From a checkpoint of a small multi-label audio tagger: norm batchnorm, batches of 64.
Rows from block 4, named by matrix and row number. Each number is 50 + 10 x the weight over the matrix's rms, rounded and kept within 0 to 99. All counts start at 0.
# weight_hh_l0: GRU recurrent weights (gates r, z, n stacked) (model.rnn.1.rnn.weight_hh_l0, 576x192), inputs 78-116
weight_hh_l0.372:55 40 37 35 53 60 66 36 56 59 91 66 40 41 64 56 61 39 41 37 56 56 55 23 59 43 36 53 41 46 47 55 50 57 58 49 40 48 29
weight_hh_l0.373:47 44 60 45 58 62 44 45 49 55 48 60 62 41 37 51 42 50 38 55 48 56 63 57 53 54 45 65 51 46 42 48 38 75 50 48 41 47 63
weight_hh_l0.374:61 72 36 48 56 35 57 47 59 54 40 55 57 42 60 40 40 49 40 53 56 48 51 46 34 54 56 43 46 59 40 56 30 49 51 50 64 62 53
weight_hh_l0.375:47 58 44 56 54 55 50 46 50 60 36 38 51 57 58 56 54 46 53 48 56 38 67 71 49 68 56 54 45 53 42 53 65 50 29 45 53 56 55
weight_hh_l0.376:41 41 34 40 21 56 50 39 54 64 43 59 25 44 54 39 58 45 50 47 58 62 48 45 50 48 42 57 68 60 48 53 55 43 46 55 50 54 48
weight_hh_l0.377:54 66 47 57 49 37 45 63 44 55 60 29 37 64 51 37 57 46 72 46 44 47 56 50 31 56 47 52 47 52 31 54 35 52 50 60 55 49 59
weight_hh_l0.378:51 54 47 63 56 62 35 49 53 42 61 55 63 63 43 60 55 59 45 53 42 38 36 53 47 42 49 47 46 60 62 54 49 60 56 50 34 51 56
weight_hh_l0.379:70 59 64 43 67 60 48 37 55 59 46 36 38 44 54 40 56 56 43 63 43 52 42 61 43 57 58 42 56 60 55 39 66 44 66 63 49 60 61
weight_hh_l0.380:58 56 51 44 65 43 66 66 51 41 68 38 60 51 52 52 47 53 51 61 35 54 53 55 48 54 46 48 73 60 48 54 51 53 69 47 58 50 48
weight_hh_l0.381:43 60 43 47 42 45 58 40 35 50 48 47 49 48 46 36 46 47 56 42 49 62 54 45 44 60 48 38 53 68 57 50 42 60 56 46 49 50 53
weight_hh_l0.382:55 55 35 57 62 60 32 43 58 48 58 56 49 60 56 29 37 38 36 47 66 64 51 61 59 46 36 17 25 39 56 41 62 35 36 44 40 47 39
weight_hh_l0.383:43 66 61 67 34 47 62 42 39 60 58 43 66 41 55 51 42 62 72 46 63 57 52 43 47 45 43 39 69 55 36 75 38 46 59 49 31 42 67
weight_hh_l0.384:70 42 57 34 38 38 52 38 71 44 49 44 46 61 47 48 43 59 37 55 55 36 46 48 47 42 48 48 30 57 56 61 47 52 56 41 38 45 21
weight_hh_l0.385:44 35 52 55 48 51 44 49 47 54 50 55 58 62 42 54 58 34 62 41 58 52 46 58 51 60 63 50 58 65 51 60 48 46 67 45 53 57 52
weight_hh_l0.386:48 58 43 51 51 39 54 60 47 52 45 40 50 53 48 54 56 49 30 67 46 44 34 56 58 53 57 55 52 48 50 51 59 46 53 59 51 53 37
weight_hh_l0.387:53 49 57 69 58 55 64 50 46 72 63 30 44 43 32 60 36 65 51 56 38 62 58 61 61 42 56 52 44 44 48 62 46 47 42 45 64 44 40
weight_hh_l0.388:69 62 57 54 45 58 27 60 54 87 46 54 65 53 49 45 54 34 42 36 47 40 46 51 38 65 35 39 49 41 60 64 54 51 62 40 53 60 53
weight_hh_l0.389:52 73 57 44 53 54 50 54 61 47 51 44 53 57 52 55 47 33 46 40 26 52 59 41 47 55 47 49 61 36 50 44 43 50 50 49 45 59 53
weight_hh_l0.390:62 74 54 57 42 57 64 55 46 47 62 44 50 58 50 66 45 40 64 50 59 47 55 50 51 44 59 55 53 60 55 34 57 35 58 50 57 46 56
weight_hh_l0.391:52 40 54 49 31 41 48 54 53 50 56 49 42 37 45 54 56 47 50 43 59 47 45 39 45 69 68 64 53 51 61 56 54 49 42 45 50 55 52
weight_hh_l0.392:58 39 50 59 44 45 51 64 40 64 49 47 36 42 41 53 33 66 38 53 43 56 59 64 56 65 41 48 53 43 55 35 54 57 42 38 62 56 55
weight_hh_l0.393:46 62 45 53 52 63 51 47 66 45 59 38 39 58 59 46 53 41 50 48 47 50 62 50 54 55 61 50 52 47 47 44 63 54 59 51 52 52 39
weight_hh_l0.394:51 53 55 57 55 51 37 56 40 48 50 43 42 52 47 65 31 53 46 50 43 51 53 48 48 44 47 53 50 54 52 38 62 63 49 59 52 45 43
weight_hh_l0.395:51 29 28 53 48 45 58 77 36 48 47 55 34 40 44 73 71 47 53 65 48 60 57 41 40 59 43 45 53 46 51 41 46 54 59 45 58 52 47
weight_hh_l0.396:57 35 46 56 17 50 48 56 53 40 53 44 74 51 50 23 62 54 62 53 40 57 49 54 51 50 49 32 28 37 47 61 47 45 48 63 54 46 56
weight_hh_l0.397:42 40 51 52 43 39 30 42 50 32 47 45 37 41 49 34 44 62 66 44 40 53 49 53 46 65 41 30 37 51 69 25 49 49 42 58 53 56 54
weight_hh_l0.398:48 56 44 45 29 43 66 48 40 46 50 58 42 51 60 61 43 30 37 42 66 57 52 14 33 50 67 73 56 33 41 59 55 49 56 36 48 59 50
weight_hh_l0.399:35 62 38 60 48 48 21 61 52 21 30 68 50 59 34 51 45 58 71 63 42 45 50 35 47 52 54 64 39 55 63 49 36 44 67 64 41 51 74
weight_hh_l0.400:63 31 61 32 64 75 23 53 43 50 57 56 64 51 47 43 71 38 41 46 58 53 38 36 60 58 54 53 53 75 52 64 59 47 44 40 52 52 44
weight_hh_l0.401:57 40 46 54 55 80 33 39 55 35 73 62 53 42 53 35 62 45 35 57 49 52 41 54 60 62 46 45 50 60 43 40 66 59 53 76 66 56 58
weight_hh_l0.402:55 50 40 52 57 56 48 40 56 28 61 51 43 53 39 63 52 50 64 53 52 46 56 36 47 51 59 49 44 51 35 46 41 46 55 50 53 66 57
weight_hh_l0.403:56 52 45 53 30 55 58 50 47 19 51 66 47 45 59 43 56 36 59 56 56 63 42 58 45 44 54 64 45 40 35 36 42 36 48 49 43 56 52
weight_hh_l0.404:57 64 44 39 49 51 66 52 41 55 51 28 36 53 56 55 54 62 60 54 31 41 34 50 45 52 66 47 52 46 46 52 47 51 51 49 37 43 51
weight_hh_l0.405:48 51 42 61 21 47 68 47 57 41 53 70 43 62 49 59 45 53 76 66 62 48 42 51 39 43 62 44 62 47 55 41 67 43 34 43 32 55 48
weight_hh_l0.406:45 50 58 45 44 48 60 55 55 51 32 44 36 51 46 45 34 62 53 40 41 45 45 40 46 52 60 55 43 41 37 50 50 48 56 44 41 51 57
weight_hh_l0.407:53 60 47 49 44 35 42 49 54 53 40 43 47 46 50 37 26 38 30 53 49 43 52 53 51 67 35 43 44 48 49 59 56 53 43 46 62 51 55
weight_hh_l0.408:30 76 54 57 49 35 52 52 50 50 56 43 48 44 53 48 60 39 62 52 53 44 51 56 50 49 44 41 65 46 54 47 47 47 40 55 57 45 57
weight_hh_l0.409:69 44 57 52 52 34 47 51 52 56 46 49 44 51 46 45 53 71 55 36 47 44 63 61 14 40 53 54 55 46 37 44 46 55 40 50 46 48 64
weight_hh_l0.410:38 47 54 38 63 51 54 25 51 41 43 65 56 68 48 51 57 48 15 62 47 60 42 51 49 43 45 48 54 57 46 65 52 49 46 49 50 50 47
weight_hh_l0.411:74 62 51 63 51 52 70 30 70 50 48 57 49 40 49 37 42 57 30 35 51 54 46 69 39 47 50 39 27 47 56 58 36 54 48 73 55 51 49
weight_hh_l0.412:62 29 45 57 61 47 12 50 56 49 50 46 51 47 51 49 60 55 50 42 43 48 55 34 54 44 47 40 52 49 53 40 64 41 52 48 52 55 10
weight_hh_l0.413:61 41 55 51 55 58 50 49 51 65 55 40 51 62 59 60 44 56 46 42 40 57 45 59 54 62 58 58 59 37 47 41 48 43 34 55 39 37 70
weight_hh_l0.414:31 63 55 51 74 52 48 35 39 19 29 48 39 36 57 52 49 41 50 51 58 47 49 48 61 67 58 63 56 55 41 58 51 53 40 26 55 57 52
weight_hh_l0.415:52 45 52 52 32 52 45 55 51 65 41 42 65 58 44 63 66 58 65 47 59 39 48 44 35 44 40 59 52 40 48 39 66 50 60 68 42 54 58
weight_hh_l0.416:42 42 56 54 16 49 56 52 54 62 51 37 38 57 34 57 49 61 41 23 40 66 50 42 53 67 53 55 41 46 36 45 60 55 48 49 66 58 42
weight_hh_l0.417:37 56 57 64 83 51 61 47 61 44 45 38 52 54 59 58 48 40 46 45 48 45 53 59 56 44 50 41 56 47 44 55 37 45 54 54 49 49 48
weight_hh_l0.418:50 53 58 32 69 42 56 51 59 63 49 57 51 46 62 46 56 66 64 46 52 41 46 60 42 63 63 51 50 45 56 33 50 56 53 43 70 47 58
weight_hh_l0.419:52 56 41 36 50 53 52 40 51 55 39 55 43 36 46 59 51 55 53 51 36 62 40 51 42 42 33 44 52 53 56 61 48 48 48 67 51 55 36
weight_hh_l0.420:35 63 67 51 10 55 55 41 51 49 57 66 33 50 36 54 63 61 64 50 63 44 51 47 46 39 30 47 42 42 43 52 74 53 57 54 42 71 60
weight_hh_l0.421:40 40 63 52 56 46 62 31 68 59 33 52 30 45 52 39 60 30 55 47 30 38 51 64 48 54 36 27 52 55 43 44 47 61 50 49 34 45 38
weight_hh_l0.422:44 56 44 41 66 39 22 40 54 49 58 54 68 60 57 74 39 45 31 42 67 41 61 39 51 58 71 45 46 55 46 64 49 61 46 53 57 51 63
weight_hh_l0.423:38 35 61 55 57 50 36 49 57 58 46 47 52 42 55 56 50 45 35 49 42 64 54 59 47 54 53 43 53 55 45 53 63 54 53 55 43 52 37
weight_hh_l0.424:47 55 56 48 09 26 62 63 57 58 56 40 60 53 53 59 53 60 99 61 73 58 44 57 59 62 60 51 69 43 61 59 65 56 63 66 23 45 54
weight_hh_l0.425:39 62 51 52 53 41 65 43 44 56 62 45 54 64 62 43 35 51 53 43 58 48 46 37 63 52 45 54 55 66 62 53 53 51 45 40 47 42 55
weight_hh_l0.426:66 47 49 43 55 39 68 49 53 50 48 45 62 53 41 55 62 38 59 38 60 42 44 21 27 54 59 40 49 57 50 49 56 45 54 25 58 47 10
weight_hh_l0.427:44 61 48 53 43 58 59 55 55 46 47 51 37 55 34 50 29 46 44 51 50 67 61 41 53 51 50 54 48 38 64 52 45 57 50 42 42 46 54
weight_hh_l0.428:42 52 46 33 57 64 37 55 43 49 53 38 46 40 42 49 44 35 62 59 23 58 35 58 46 49 53 61 48 52 48 62 55 38 45 48 60 51 40
weight_hh_l0.429:57 55 44 50 62 62 36 58 50 64 50 38 68 62 56 69 67 61 43 39 52 54 62 32 48 47 74 51 71 53 42 59 59 65 57 44 42 41 59
weight_hh_l0.430:35 60 56 33 46 62 56 41 37 46 32 57 30 50 58 47 56 50 39 36 80 51 43 50 54 44 45 67 42 63 51 55 62 37 47 27 58 57 43
weight_hh_l0.431:67 29 57 55 50 53 65 52 55 66 48 43 46 41 48 65 42 61 55 51 31 34 41 83 28 58 69 41 47 51 56 34 52 58 56 57 34 44 52
weight_hh_l0.432:49 48 32 40 47 44 66 37 63 56 63 58 52 39 69 24 47 72 54 63 61 68 37 32 50 69 65 51 50 64 63 35 62 47 62 51 45 33 40
weight_hh_l0.433:44 41 52 49 48 42 55 34 49 46 43 66 41 48 44 59 55 37 47 58 67 49 42 51 54 41 51 67 44 54 60 63 41 52 41 40 54 52 48
weight_hh_l0.434:65 42 38 44 56 31 54 45 55 43 53 53 49 51 49 42 57 53 45 86 55 66 59 42 69 48 57 43 49 56 60 56 53 48 57 39 49 46 40
weight_hh_l0.435:61 52 65 42 61 43 51 64 52 60 36 47 43 55 54 64 71 52 49 46 39 36 51 49 42 40 59 56 60 57 57 56 60 47 52 67 57 45 48
weight_hh_l0.436:36 52 43 63 66 55 53 70 47 47 62 40 54 55 38 59 51 39 56 35 46 45 60 54 49 34 67 36 57 41 49 47 46 37 49 58 50 58 52
weight_hh_l0.437:49 51 55 61 11 59 49 45 58 46 47 58 60 53 32 68 68 70 44 44 69 35 38 52 60 53 49 26 52 89 54 49 52 51 50 42 35 44 60
weight_hh_l0.438:41 41 50 64 44 71 51 71 67 47 59 47 59 59 40 57 51 49 48 54 41 69 51 40 51 46 37 56 49 65 63 35 53 40 43 39 52 65 60
weight_hh_l0.439:48 60 29 57 50 60 35 60 58 39 35 48 44 55 30 50 56 21 50 49 41 72 53 38 68 59 37 44 55 50 46 50 50 38 61 37 45 62 47
weight_hh_l0.440:60 73 58 42 57 48 41 47 37 50 51 40 49 52 59 47 66 40 41 66 59 40 60 42 64 39 35 52 46 55 47 52 45 43 41 46 62 56 53
weight_hh_l0.441:45 67 38 64 44 58 41 40 50 56 53 48 61 30 58 69 44 41 50 53 52 43 44 43 50 43 61 52 60 28 41 53 68 47 63 68 45 60 53
weight_hh_l0.442:66 47 42 26 55 45 73 44 40 45 39 35 49 38 40 55 44 45 59 58 53 63 52 59 72 58 53 66 47 60 52 64 45 48 48 17 47 46 14
weight_hh_l0.443:58 41 56 52 42 54 50 44 66 54 45 49 46 42 38 66 57 50 46 36 44 45 46 65 54 56 48 49 73 29 57 43 50 39 54 58 35 62 57
weight_hh_l0.444:50 60 44 55 56 53 63 55 37 59 46 42 63 41 53 56 53 53 38 68 57 47 55 56 53 60 26 62 41 64 44 57 48 49 42 59 47 61 49
weight_hh_l0.445:58 63 22 71 50 49 55 40 54 46 48 50 47 51 42 55 64 67 71 47 50 43 43 33 41 61 74 69 40 37 44 25 58 53 35 38 71 65 28
weight_hh_l0.446:39 44 60 34 51 37 66 48 56 70 66 58 16 57 56 50 48 53 47 45 49 51 32 50 61 59 47 40 47 54 51 60 45 60 52 12 52 80 68
weight_hh_l0.447:41 54 39 36 67 55 40 54 46 36 34 61 78 55 58 53 54 30 49 58 44 52 69 60 30 48 51 41 45 46 38 46 53 51 41 57 51 39 26
weight_hh_l0.448:53 50 44 50 57 32 50 43 37 53 65 49 60 51 48 35 44 44 53 58 55 48 47 43 53 41 42 48 47 45 39 39 41 45 66 63 44 58 38
weight_hh_l0.449:51 56 53 61 28 40 55 53 54 56 56 57 50 49 50 51 50 60 52 54 43 43 45 59 47 60 61 44 51 51 43 42 46 57 46 49 48 59 51
weight_hh_l0.450:47 34 47 45 46 58 52 45 50 46 43 54 40 41 40 48 49 56 61 42 47 43 42 47 57 59 47 49 54 56 61 43 45 37 56 47 49 52 47
weight_hh_l0.451:33 32 51 56 35 67 37 70 41 50 51 59 29 56 49 35 56 62 47 51 35 53 56 57 66 63 33 44 41 52 53 39 52 38 62 69 26 58 91
weight_hh_l0.452:37 50 49 52 45 57 39 73 38 64 50 42 60 34 52 66 45 36 76 49 62 49 54 47 66 58 46 61 43 39 50 37 41 41 58 54 51 52 56
weight_hh_l0.453:43 51 57 43 58 56 38 59 52 56 54 60 38 41 53 47 48 62 75 12 36 39 66 39 48 56 55 53 76 53 58 61 53 50 59 71 53 47 63
weight_hh_l0.454:62 45 68 50 49 30 47 62 57 55 42 42 45 54 42 49 51 38 47 47 40 45 43 52 45 40 65 36 56 59 54 59 44 58 46 50 50 57 46
weight_hh_l0.455:50 39 28 36 35 35 42 42 46 47 52 53 38 42 56 55 46 60 77 35 63 38 46 40 55 69 46 54 34 51 43 52 62 36 42 54 60 45 58
weight_hh_l0.456:53 40 44 58 40 44 55 55 51 46 52 46 45 58 49 61 55 46 62 45 49 55 48 47 47 33 33 50 63 45 36 41 55 43 61 43 38 60 49
weight_hh_l0.457:50 36 50 68 43 61 67 78 49 43 45 51 40 67 20 54 52 51 44 41 48 57 48 57 44 57 38 37 44 60 75 49 49 47 58 52 51 44 54
weight_hh_l0.458:57 46 50 50 54 54 42 61 60 38 35 60 49 52 54 46 53 50 52 72 45 47 45 51 54 42 48 51 44 39 49 47 63 49 42 38 34 36 50
weight_hh_l0.459:57 38 75 58 73 45 54 45 54 84 47 64 51 57 49 54 62 28 59 35 72 41 48 49 53 58 38 42 61 47 51 61 42 53 42 29 43 45 49
weight_hh_l0.460:38 44 38 51 59 52 48 60 32 63 55 50 49 59 49 51 80 53 47 63 43 52 52 44 40 53 47 54 51 56 44 46 58 44 60 52 72 50 37
weight_hh_l0.461:26 46 48 46 51 62 55 67 55 64 62 55 62 54 56 43 37 55 53 46 57 42 43 40 49 38 56 58 56 42 34 49 42 39 56 49 65 46 46
weight_hh_l0.462:36 42 60 45 38 51 46 62 69 50 22 40 50 43 56 47 44 51 43 52 51 55 48 45 50 58 35 37 55 54 38 50 51 51 47 50 66 49 58
weight_hh_l0.463:42 40 47 32 56 47 53 50 42 38 55 48 46 56 62 53 51 36 56 52 51 48 55 47 50 42 45 50 46 41 50 55 45 51 45 48 62 54 30
weight_hh_l0.464:44 42 09 57 49 24 62 48 62 60 45 46 37 60 33 45 50 53 56 55 66 47 54 55 52 55 50 42 59 37 47 45 52 48 55 48 35 54 24
weight_hh_l0.465:31 59 47 16 56 75 39 47 66 44 56 36 36 52 74 41 58 81 50 45 39 47 46 75 63 42 55 50 44 43 60 41 53 59 33 64 38 58 73
weight_hh_l0.466:47 53 46 47 00 53 52 66 44 46 65 51 43 31 59 55 51 44 99 77 69 56 39 48 77 46 50 42 57 47 50 43 72 45 60 40 46 31 50
weight_hh_l0.467:54 27 33 54 69 05 49 56 58 35 61 66 64 38 44 53 48 56 48 55 43 52 41 53 58 75 48 53 50 49 65 53 28 50 50 85 44 58 86
weight_hh_l0.468:69 60 58 60 69 31 15 62 41 60 53 28 51 59 57 43 63 38 49 50 56 49 63 36 54 49 71 51 55 30 64 39 39 36 40 51 60 49 30
weight_hh_l0.469:61 52 61 39 40 35 58 14 51 53 35 43 43 55 40 32 37 43 47 53 27 63 58 50 51 39 49 43 54 45 45 65 44 73 42 58 46 65 38
weight_hh_l0.470:57 41 52 38 48 53 59 56 34 42 51 41 50 52 54 50 50 31 57 69 31 62 53 44 54 48 59 41 61 49 35 43 38 36 47 53 37 51 48
weight_hh_l0.471:48 67 50 49 42 71 46 63 71 00 52 30 57 58 62 54 63 51 53 58 71 50 60 40 42 57 36 51 19 50 58 57 71 48 44 50 53 57 49
weight_hh_l0.472:66 27 55 28 43 53 38 49 51 57 14 50 66 65 46 57 54 61 54 43 32 37 55 51 56 43 44 55 53 67 58 56 50 65 56 52 47 56 38
weight_hh_l0.473:48 44 60 50 87 45 77 53 77 56 46 00 55 55 57 32 42 44 44 46 64 52 47 59 41 44 37 54 68 33 52 47 32 56 51 44 45 57 62
weight_hh_l0.474:39 48 53 59 53 62 39 45 55 35 32 51 00 62 48 45 47 56 53 56 50 59 45 23 51 51 49 63 68 62 44 51 55 38 64 58 47 37 83
weight_hh_l0.475:56 32 47 45 67 50 43 40 36 58 29 55 44 06 48 37 57 40 52 55 39 45 41 45 34 44 49 63 58 36 52 78 38 63 49 49 48 48 44
weight_hh_l0.476:54 49 65 39 50 48 50 26 32 54 65 61 48 39 06 54 46 37 45 49 59 46 59 51 48 67 51 46 53 40 51 52 42 52 50 47 45 52 52
weight_hh_l0.477:39 42 51 52 48 39 42 38 51 35 57 64 42 61 44 00 59 42 88 45 63 69 52 37 52 40 78 51 62 31 64 45 31 51 47 53 44 57 48
weight_hh_l0.478:58 64 54 35 49 46 52 56 59 64 55 45 51 63 51 39 79 52 52 56 40 51 46 58 39 33 32 42 54 65 52 49 51 46 43 58 47 45 31
weight_hh_l0.479:42 61 38 50 80 55 46 34 52 68 47 56 48 52 39 51 55 19 38 24 41 56 56 52 60 44 50 44 42 57 68 52 27 55 66 65 37 63 43
weight_hh_l0.480:33 55 61 50 27 26 26 51 62 66 48 33 49 74 43 36 53 53 26 58 34 78 63 33 57 61 79 37 50 41 60 70 48 35 39 48 45 57 43
weight_hh_l0.481:68 53 50 44 50 32 65 35 36 33 43 37 47 48 40 71 65 53 52 10 42 37 45 55 40 36 35 53 45 62 53 55 42 51 35 39 52 55 24
weight_hh_l0.482:51 44 56 59 76 68 46 41 45 42 48 51 58 59 45 44 49 38 48 29 07 67 46 46 49 56 50 61 57 38 44 54 38 35 50 51 54 36 45
weight_hh_l0.483:57 57 61 59 57 59 51 45 40 42 43 51 50 46 52 50 49 30 44 66 46 00 64 51 51 34 41 49 40 48 45 56 58 59 55 56 37 61 54
weight_hh_l0.484:53 70 39 63 47 45 36 42 51 65 67 50 49 46 53 52 53 46 51 47 31 30 00 56 46 50 58 52 50 46 55 67 70 32 52 45 53 52 70
weight_hh_l0.485:53 45 57 52 76 55 63 44 34 49 52 44 60 45 51 68 53 33 50 63 45 49 40 17 71 50 24 44 56 47 47 62 58 51 54 43 40 65 50
weight_hh_l0.486:48 51 44 38 54 41 31 60 52 57 47 56 49 56 51 48 43 33 50 67 45 53 47 56 16 51 37 25 53 61 65 36 38 52 55 50 42 40 41
weight_hh_l0.487:48 27 56 50 43 51 51 59 55 59 57 53 35 49 49 36 52 57 46 69 46 49 44 67 35 42 57 58 35 53 55 68 38 39 49 52 39 59 46
weight_hh_l0.488:72 41 67 58 43 46 47 37 56 47 58 31 53 48 49 43 54 52 58 73 49 54 35 34 61 44 05 53 45 44 44 64 45 49 39 13 64 55 18
weight_hh_l0.489:33 49 59 75 59 45 67 48 59 48 42 44 47 40 52 53 54 60 59 50 52 50 45 53 56 54 54 05 60 52 45 38 45 55 67 50 44 40 50
weight_hh_l0.490:40 35 44 48 53 56 49 64 51 68 71 38 36 63 43 57 73 59 62 44 34 44 50 36 52 49 44 38 10 33 49 62 59 42 47 68 51 42 60
weight_hh_l0.491:70 59 47 55 49 51 54 53 48 32 36 65 51 53 53 70 58 42 40 49 44 39 42 44 40 44 64 60 69 14 37 63 57 41 41 36 53 29 65
weight_hh_l0.492:52 30 55 58 40 36 36 61 67 54 39 54 65 58 39 38 39 41 54 46 58 53 48 47 40 51 51 53 44 57 12 67 43 47 47 48 38 40 37
weight_hh_l0.493:54 47 56 45 60 48 45 51 52 74 47 49 58 51 51 78 51 31 49 62 51 36 35 32 53 51 58 74 40 56 44 09 49 57 35 28 44 32 54
weight_hh_l0.494:64 43 43 54 13 40 56 57 54 49 49 64 32 56 48 47 40 50 43 64 40 58 41 50 50 60 32 47 39 22 70 54 00 36 46 63 53 48 31
weight_hh_l0.495:54 53 35 48 38 47 55 45 45 57 44 47 55 49 39 62 50 41 53 47 51 51 52 47 56 59 48 50 57 49 60 45 52 74 49 57 47 48 52
weight_hh_l0.496:49 63 54 43 54 39 57 42 36 63 53 41 44 50 58 56 50 51 56 59 54 52 48 55 56 40 57 46 48 42 55 54 40 59 05 39 53 54 49
weight_hh_l0.497:45 55 50 39 59 54 54 68 36 43 56 58 42 62 67 48 62 36 33 52 29 53 57 66 55 62 19 50 51 68 50 40 62 52 50 27 32 35 55
weight_hh_l0.498:46 45 44 50 40 68 40 40 35 45 52 69 48 48 53 68 64 56 32 36 44 48 42 60 40 82 63 68 59 35 48 47 35 56 43 62 00 70 46
weight_hh_l0.499:67 58 54 49 58 59 60 56 63 45 41 54 59 37 41 40 53 46 61 63 69 44 36 64 50 46 57 45 50 61 51 37 57 41 55 57 51 00 44
weight_hh_l0.500:34 45 49 58 67 42 71 46 59 56 65 39 48 53 42 35 50 43 73 58 37 48 37 65 52 51 38 47 46 48 49 55 40 49 51 26 51 26 16
weight_hh_l0.501:58 38 47 44 47 50 41 48 48 36 46 46 59 65 48 63 50 38 42 79 60 49 48 44 43 91 59 51 67 49 73 47 48 52 51 49 38 31 54
weight_hh_l0.502:60 52 55 53 62 47 44 55 39 62 50 47 47 41 37 50 46 62 58 55 48 52 49 59 38 55 43 46 34 28 27 50 34 44 53 47 56 51 54
weight_hh_l0.503:68 43 35 24 55 49 47 36 60 54 58 44 80 51 54 42 60 40 44 56 50 53 39 39 56 34 55 41 38 57 53 54 42 33 40 37 62 67 64
weight_hh_l0.504:36 55 51 49 40 63 58 47 55 40 61 55 53 46 43 60 45 54 36 54 49 37 43 40 63 58 48 64 48 58 64 48 43 44 53 47 49 36 60
weight_hh_l0.505:62 36 53 70 34 41 49 49 52 62 47 41 73 53 55 44 59 59 49 55 70 44 47 60 49 47 69 62 47 45 48 59 48 43 46 45 41 30 46
weight_hh_l0.506:56 61 43 37 91 54 38 28 54 59 49 61 61 50 41 43 56 46 21 41 37 52 53 65 52 46 44 49 49 63 50 66 11 59 48 39 46 59 50
weight_hh_l0.507:30 47 51 39 45 56 64 55 60 56 51 56 48 44 59 47 44 57 35 50 53 52 70 66 43 47 48 55 39 42 48 28 60 56 42 69 31 49 74
weight_hh_l0.508:49 59 49 48 58 42 52 50 54 39 48 54 50 57 55 29 25 61 52 59 28 51 44 51 55 55 52 52 43 62 39 74 45 60 51 45 45 53 39
weight_hh_l0.509:59 47 61 48 38 53 40 51 41 58 30 36 55 57 38 38 32 64 48 35 41 36 57 57 29 58 47 67 49 73 59 57 45 51 53 48 50 41 63
weight_hh_l0.510:66 65 41 64 58 43 59 55 50 47 51 37 50 47 49 26 47 47 47 54 45 76 60 70 46 52 51 48 50 29 51 57 28 46 53 49 41 47 53
weight_hh_l0.511:64 59 56 61 46 65 36 37 60 53 38 55 71 46 45 55 50 52 47 35 27 46 47 64 44 40 47 57 37 48 64 45 48 53 51 65 51 62 54
weight_hh_l0.512:68 35 55 52 46 34 43 46 64 61 30 47 54 64 43 38 42 45 51 53 44 43 43 52 31 45 66 48 50 37 60 64 64 61 40 49 46 52 44
weight_hh_l0.513:67 42 37 47 42 48 77 61 43 55 41 71 67 51 42 62 57 50 46 56 60 34 45 63 49 45 34 36 45 56 54 48 66 60 56 56 44 47 55
weight_hh_l0.514:43 57 54 55 42 44 67 57 58 53 65 46 49 65 68 60 39 64 63 50 64 42 50 56 51 51 53 47 24 38 33 37 70 41 39 69 62 43 59
weight_hh_l0.515:59 55 51 51 81 48 61 46 36 50 54 40 63 54 47 54 53 28 41 31 45 52 48 36 47 56 59 49 62 57 51 41 60 49 50 48 63 32 36
weight_hh_l0.516:53 46 67 44 00 50 51 76 52 83 68 46 47 33 56 45 46 66 41 24 08 43 46 41 52 51 54 47 58 58 31 63 74 55 52 66 43 37 41
weight_hh_l0.517:43 65 53 65 64 50 43 46 54 48 57 59 50 68 44 40 54 59 45 45 42 41 47 54 62 46 46 46 40 58 65 71 45 48 43 64 57 49 38
weight_hh_l0.518:56 47 39 41 52 53 42 42 44 69 53 46 73 58 50 76 47 47 45 35 34 45 49 62 34 45 60 70 54 71 81 68 50 49 49 55 33 55 45
weight_hh_l0.519:46 54 40 58 38 55 50 60 51 54 46 58 48 54 52 42 62 47 44 47 46 44 53 65 51 60 45 60 39 56 50 51 39 46 46 73 45 65 52
weight_hh_l0.520:53 62 36 60 34 35 21 46 47 51 46 35 79 62 60 52 57 54 53 59 47 39 59 29 66 69 59 55 68 54 56 51 56 56 66 58 49 49 32
weight_hh_l0.521:47 39 53 45 28 44 41 41 39 67 59 59 30 37 44 46 53 50 67 50 39 49 37 43 59 52 54 34 56 11 41 17 52 51 52 69 48 49 54
weight_hh_l0.522:48 34 59 50 38 56 54 57 71 59 51 35 36 61 51 65 52 69 86 61 48 45 43 39 59 50 57 57 58 59 64 27 84 63 58 43 44 48 71
weight_hh_l0.523:44 66 40 52 59 52 50 47 57 53 50 53 28 66 56 59 54 43 47 42 47 34 56 62 37 47 57 55 36 42 59 32 34 50 45 54 74 49 48
weight_hh_l0.524:53 49 55 71 68 50 21 56 45 47 27 61 71 35 65 41 43 46 56 59 34 46 53 40 53 39 42 54 48 31 46 56 57 71 46 52 44 42 56
weight_hh_l0.525:56 57 65 66 45 37 60 53 61 79 56 59 52 65 46 64 64 46 63 61 30 46 63 29 62 54 64 54 61 37 40 80 63 48 48 45 47 49 55
weight_hh_l0.526:57 46 44 53 35 42 54 57 43 49 29 41 53 57 40 52 59 34 37 45 43 52 55 27 41 55 45 61 57 65 48 47 60 40 70 44 33 47 61
weight_hh_l0.527:39 29 64 56 52 49 49 42 67 50 42 47 72 62 45 60 55 48 58 79 69 51 39 41 45 39 59 60 64 48 42 46 60 55 38 46 64 58 51
weight_hh_l0.528:56 60 45 54 54 44 60 51 58 60 69 52 55 59 51 66 49 60 52 40 66 39 56 51 48 45 48 50 52 53 50 50 37 30 55 53 54 42 49
weight_hh_l0.529:51 57 46 55 74 51 48 45 47 36 42 28 46 37 31 57 48 66 39 38 16 27 54 42 43 53 78 48 63 39 50 31 24 46 46 60 38 43 40
weight_hh_l0.530:58 47 36 45 59 37 49 59 41 51 38 47 45 52 37 55 62 60 45 59 49 49 50 60 58 66 51 49 44 45 48 49 44 52 53 52 40 48 57
weight_hh_l0.531:57 67 48 50 40 36 60 38 48 45 54 52 47 52 48 48 40 57 50 62 46 60 59 54 34 65 34 50 44 51 56 54 47 38 49 63 66 43 49
weight_hh_l0.532:56 38 29 44 44 56 58 42 47 58 67 55 42 40 38 55 50 35 37 50 54 62 61 61 54 44 56 44 53 43 51 44 42 61 50 61 70 58 53
weight_hh_l0.533:54 59 48 47 64 58 60 59 80 57 67 47 41 47 35 51 44 54 53 44 38 55 47 42 64 56 35 44 42 49 56 59 53 59 65 59 51 55 49
weight_hh_l0.534:52 31 48 51 39 52 40 62 57 59 58 47 48 46 42 43 45 39 44 46 66 34 39 53 53 35 48 35 41 59 59 62 61 47 43 36 60 44 57
weight_hh_l0.535:51 59 45 57 42 63 47 42 57 39 51 32 34 42 57 45 56 45 49 34 44 61 55 51 47 58 67 49 47 57 40 75 50 53 49 50 64 44 50
weight_hh_l0.536:49 66 43 43 57 54 44 47 41 47 56 54 61 37 47 63 55 38 52 46 57 42 52 46 37 48 70 47 60 48 43 49 52 52 42 38 59 56 50